From a checkpoint of a small multi-label audio tagger.
Model: 3.42M parameters, log mel input, arch convnext, norm layernorm, activation gelu, layers 16, width 160.
Training: 7600 steps, batches of 512.
Data: 26041 training examples, 149.4 epochs.
Rows from block 9 of a small multi-label audio tagger, named by matrix and row number. Rows with one number belong to one neuron. Each number is 50 + 12 x the weight over its row's rms, rounded and kept within 0 to 99. All counts start at 0.
Before each neuron's rows are labels from the 100 clips, of 14848, where the neuron reaches its highest value: "strongest on" is what is common among them; "lies over" is the class under the peak. Only what is clearly more common there than usual is listed. The data: short pieces for a synthesised band: melody, chords, bass and drums.
# fc1: MLP up (model.blocks.9.mlp.fc1.weight, 640x160), inputs 80-159
# fc2: MLP down (model.blocks.9.mlp.fc2.weight, 160x640, transposed), outputs 80-159

strongest on: pink noise
lies over: no chord
fc1.22:47 52 67 71 54 39 60 60 42 51 63 36 57 49 54 51 75 71 61 27 44 39 43 33 41 58 43 52 58 66 46 68 57 26 24 56 62 25 50 60 71 42 49 45 46 53 60 49 52 42 39 48 58 39 38 59 31 39 37 36 47 79 62 36 71 66 52 60 29 53 51 36 56 47 51 56 44 47 48 56
fc2.22:39 58 48 52 53 59 58 45 66 41 45 37 50 44 45 34 36 39 50 39 51 50 29 50 25 53 49 51 68 35 53 37 29 48 47 63 48 36 72 40 47 42 42 32 47 47 48 69 44 59 37 47 52 56 52 56 50 56 35 38 50 70 51 36 39 57 39 77 61 60 51 76 50 61 57 66 47 81 47 36

strongest on: bass line; horn-like; tempo: 80 to 90 bpm; tempo: 70 to 80 bpm
lies over: no chord
fc1.126:34 42 36 42 45 39 48 44 65 56 59 61 58 39 54 73 54 51 26 75 43 42 65 25 51 56 56 33 30 71 49 49 58 60 27 56 63 50 41 56 27 37 54 45 51 48 37 46 66 48 67 50 54 39 43 50 51 56 22 45 34 72 57 44 70 56 64 65 69 48 39 57 67 48 53 60 43 47 52 67
fc2.126:31 57 53 71 32 36 57 29 47 56 33 48 28 53 65 33 30 56 61 61 47 36 62 65 53 31 47 65 63 07 62 52 68 30 45 54 38 32 54 54 50 31 40 35 44 37 28 40 62 46 49 53 43 55 58 44 48 45 49 23 41 44 53 45 51 64 45 69 58 70 30 44 36 27 54 53 41 46 42 45

strongest on: thin (high-pass)
lies over: no chord
fc1.540:53 56 29 57 55 39 46 55 62 62 70 48 62 54 53 37 59 74 57 40 61 36 46 62 40 56 52 60 47 57 33 65 45 54 46 59 71 44 54 49 61 52 52 54 63 50 65 30 37 45 39 46 43 19 27 53 58 59 44 67 62 46 53 63 42 50 23 48 21 57 63 34 49 55 47 52 43 45 50 53
fc2.540:92 69 36 50 43 46 66 44 47 41 49 43 73 56 47 54 52 67 34 62 45 54 32 64 66 39 48 63 62 49 52 72 74 46 57 37 48 42 58 56 49 36 58 62 45 58 57 52 64 40 64 64 56 41 57 56 54 55 57 49 55 37 53 55 38 41 59 58 61 46 55 44 49 42 58 45 48 33 32 45

strongest on: bass line; bass guitar-like
lies over: no chord
fc1.46:67 33 46 40 63 43 29 69 34 43 37 80 56 49 56 60 53 51 45 53 45 42 54 37 56 37 47 58 68 65 39 54 46 50 44 62 54 44 33 55 23 56 72 55 60 52 26 59 59 54 61 58 53 61 51 52 56 53 55 12 52 61 55 36 60 40 55 64 51 36 52 53 67 45 70 43 64 35 47 66
fc2.46:26 44 70 62 29 64 46 41 58 46 38 33 36 73 63 58 38 69 54 55 65 63 52 48 65 45 61 36 58 41 41 51 68 32 64 65 40 57 74 36 44 34 42 64 60 36 63 49 45 47 52 59 49 54 66 61 46 37 78 50 44 43 57 67 48 34 32 82 44 47 26 49 49 36 66 50 57 43 46 52

strongest on: pink noise; white noise
lies over: no chord
fc1.513:56 45 38 52 41 65 32 57 23 53 56 25 59 54 43 72 62 60 35 69 48 39 53 56 35 55 65 34 74 58 52 59 59 47 42 49 70 45 47 38 31 49 69 37 66 57 53 53 62 38 47 30 60 53 57 44 75 32 62 52 53 63 59 46 55 71 39 67 35 46 77 45 72 60 60 55 70 36 45 33
fc2.513:40 55 46 45 62 43 46 55 59 48 18 58 65 53 44 47 32 57 63 44 49 44 39 52 52 50 58 50 34 49 57 23 60 54 24 67 40 74 67 46 29 39 28 37 53 29 48 44 36 63 48 45 63 62 51 38 36 63 58 54 49 59 40 49 60 53 47 66 52 54 45 57 59 55 45 62 46 56 59 57

strongest on: harpsichord-like; melody instrument: harpsichord-like
lies over: no chord
fc1.51:45 36 47 53 46 50 39 26 50 36 54 54 57 51 54 64 55 60 55 35 60 43 16 43 50 62 54 60 59 67 32 56 45 68 43 52 74 63 33 27 43 41 32 41 39 50 34 44 44 59 40 46 59 47 51 32 76 40 47 61 36 30 32 69 42 25 45 51 82 42 58 37 48 59 53 50 63 50 55 43
fc2.51:63 53 58 42 48 40 45 55 37 41 38 38 50 40 32 61 62 60 36 44 49 36 45 38 53 41 49 60 42 33 52 67 29 69 53 31 45 57 43 69 45 43 40 43 55 63 55 43 55 35 55 42 61 23 41 51 54 56 54 56 52 61 57 14 39 55 66 52 66 47 42 33 59 36 43 27 33 62 35 36

strongest on: square lead
lies over: no chord
fc1.380:55 45 67 50 59 32 57 36 45 62 50 55 58 56 59 42 50 46 19 32 44 70 43 50 58 50 41 63 45 62 65 52 78 63 56 65 43 62 39 63 57 50 68 54 57 37 51 38 56 42 73 22 66 30 42 33 36 47 31 59 41 49 59 54 56 50 56 42 41 58 51 55 56 28 46 55 37 46 38 55
fc2.380:51 73 56 68 57 54 53 55 49 41 44 46 39 34 45 56 34 45 43 68 62 32 51 35 31 35 42 46 29 56 60 67 62 59 57 53 56 52 41 61 57 36 42 48 35 77 45 64 60 36 58 32 58 52 41 56 42 54 43 70 64 58 36 59 53 37 41 54 35 64 45 75 30 60 29 59 38 36 67 33

strongest on: bass line; bowed string-like
lies over: no chord
fc1.595:61 37 61 43 50 56 38 86 46 66 66 41 79 38 48 70 62 54 27 53 37 54 42 39 49 32 63 57 60 59 53 73 47 46 38 49 61 44 46 51 43 52 48 38 52 68 46 35 49 53 78 45 57 73 57 51 59 54 40 36 59 71 58 26 71 60 65 68 30 33 65 40 52 43 38 55 41 35 52 60
fc2.595:45 59 62 63 38 39 37 54 48 32 44 34 59 54 51 21 32 63 57 55 47 60 48 66 69 52 59 47 47 43 42 39 65 68 36 57 55 48 50 64 48 40 49 57 35 39 38 54 33 63 65 34 48 55 52 53 43 40 59 54 54 45 46 31 50 53 41 42 63 43 52 55 65 21 47 33 53 29 53 37

strongest on: quiet level; thin (high-pass)
lies over: no chord
fc1.528:57 35 59 50 55 35 60 38 64 36 55 66 33 35 51 50 47 80 55 33 43 44 43 58 52 50 43 38 40 64 60 55 26 40 46 60 70 40 52 39 53 39 31 50 64 41 39 34 39 25 47 55 35 21 59 41 58 28 53 49 62 61 51 40 44 59 37 60 72 44 43 35 47 46 45 45 47 49 44 50
fc2.528:76 57 53 46 34 52 47 31 34 41 34 42 62 55 26 61 45 56 54 42 49 61 38 47 61 62 52 64 50 63 50 46 57 59 71 52 57 45 64 57 60 70 30 58 46 50 56 65 40 40 60 60 49 40 39 42 75 61 46 63 46 36 67 44 26 35 30 36 53 57 44 46 37 39 50 50 57 41 38 56

strongest on: bass guitar-like
lies over: no chord
fc1.205:44 71 56 62 57 62 58 67 64 52 55 56 72 49 43 64 59 39 43 45 41 55 55 40 40 36 48 44 34 58 20 49 60 78 49 59 61 44 53 57 69 50 45 63 61 33 19 54 60 57 58 39 69 18 41 45 35 45 64 65 54 64 42 40 46 51 54 35 45 64 56 39 59 55 41 63 40 41 40 62
fc2.205:52 36 42 59 51 32 43 50 14 37 39 57 67 48 51 50 14 73 67 46 60 49 34 49 57 46 47 55 51 73 38 42 62 93 57 55 38 51 26 44 60 60 38 59 37 68 68 62 33 58 43 40 44 52 58 42 59 48 52 74 55 52 41 43 54 42 17 53 51 45 67 49 37 39 54 51 59 32 58 34

strongest on: bowed string-like
lies over: no chord
fc1.132:50 40 31 60 68 53 57 69 41 51 48 51 47 49 47 57 62 24 38 42 44 44 44 54 57 54 56 62 52 55 57 51 67 74 43 50 82 30 53 53 56 45 65 49 51 58 57 26 60 47 56 30 45 60 56 68 50 60 37 15 46 42 38 39 61 53 58 68 59 36 43 46 49 33 51 47 33 43 32 79
fc2.132:38 63 61 59 76 48 40 34 66 65 32 45 44 53 57 19 42 68 49 54 41 63 47 50 53 48 32 45 31 61 60 47 56 66 40 30 50 51 46 65 49 37 28 47 48 49 43 55 55 76 49 57 45 63 51 42 38 49 47 46 52 44 43 33 63 48 48 42 44 39 35 75 29 23 50 54 35 41 59 30

strongest on: muffled (low-pass); rumble
lies over: no chord
fc1.372:38 47 61 65 42 77 46 42 33 57 74 36 42 41 49 35 71 65 46 51 44 31 60 41 37 54 44 72 34 52 45 54 60 64 31 71 42 42 47 59 43 34 56 44 45 48 41 45 48 40 56 30 52 50 50 48 46 42 46 67 45 65 50 45 68 45 26 59 55 47 45 50 62 44 45 67 38 43 59 45
fc2.372:53 51 59 37 38 51 62 48 54 49 45 53 53 38 44 53 62 50 59 38 47 45 60 48 46 52 75 34 33 54 51 38 70 61 14 64 47 36 48 40 56 36 55 32 40 47 46 53 59 32 64 37 44 32 59 63 66 44 40 40 46 41 64 77 36 52 64 51 46 50 63 55 44 49 60 64 62 65 62 42

strongest on: thin (high-pass)
lies over: no chord
fc1.25:46 69 63 71 49 38 50 39 60 59 41 73 44 32 67 71 60 47 48 64 47 47 61 61 64 44 50 64 27 58 17 57 60 59 52 43 58 62 46 58 70 31 50 45 46 55 64 22 36 39 60 42 40 40 17 41 34 52 39 57 43 60 40 67 63 51 43 55 38 37 55 53 56 34 35 72 45 43 42 39
fc2.25:47 56 59 34 52 66 49 39 43 52 39 50 51 61 50 56 50 72 39 51 58 50 39 53 39 35 75 59 49 30 44 74 48 46 63 37 41 37 56 43 55 34 52 47 56 35 76 45 35 57 42 41 57 48 39 62 53 57 51 48 55 38 75 51 34 52 56 44 53 38 49 53 39 51 55 65 75 68 34 33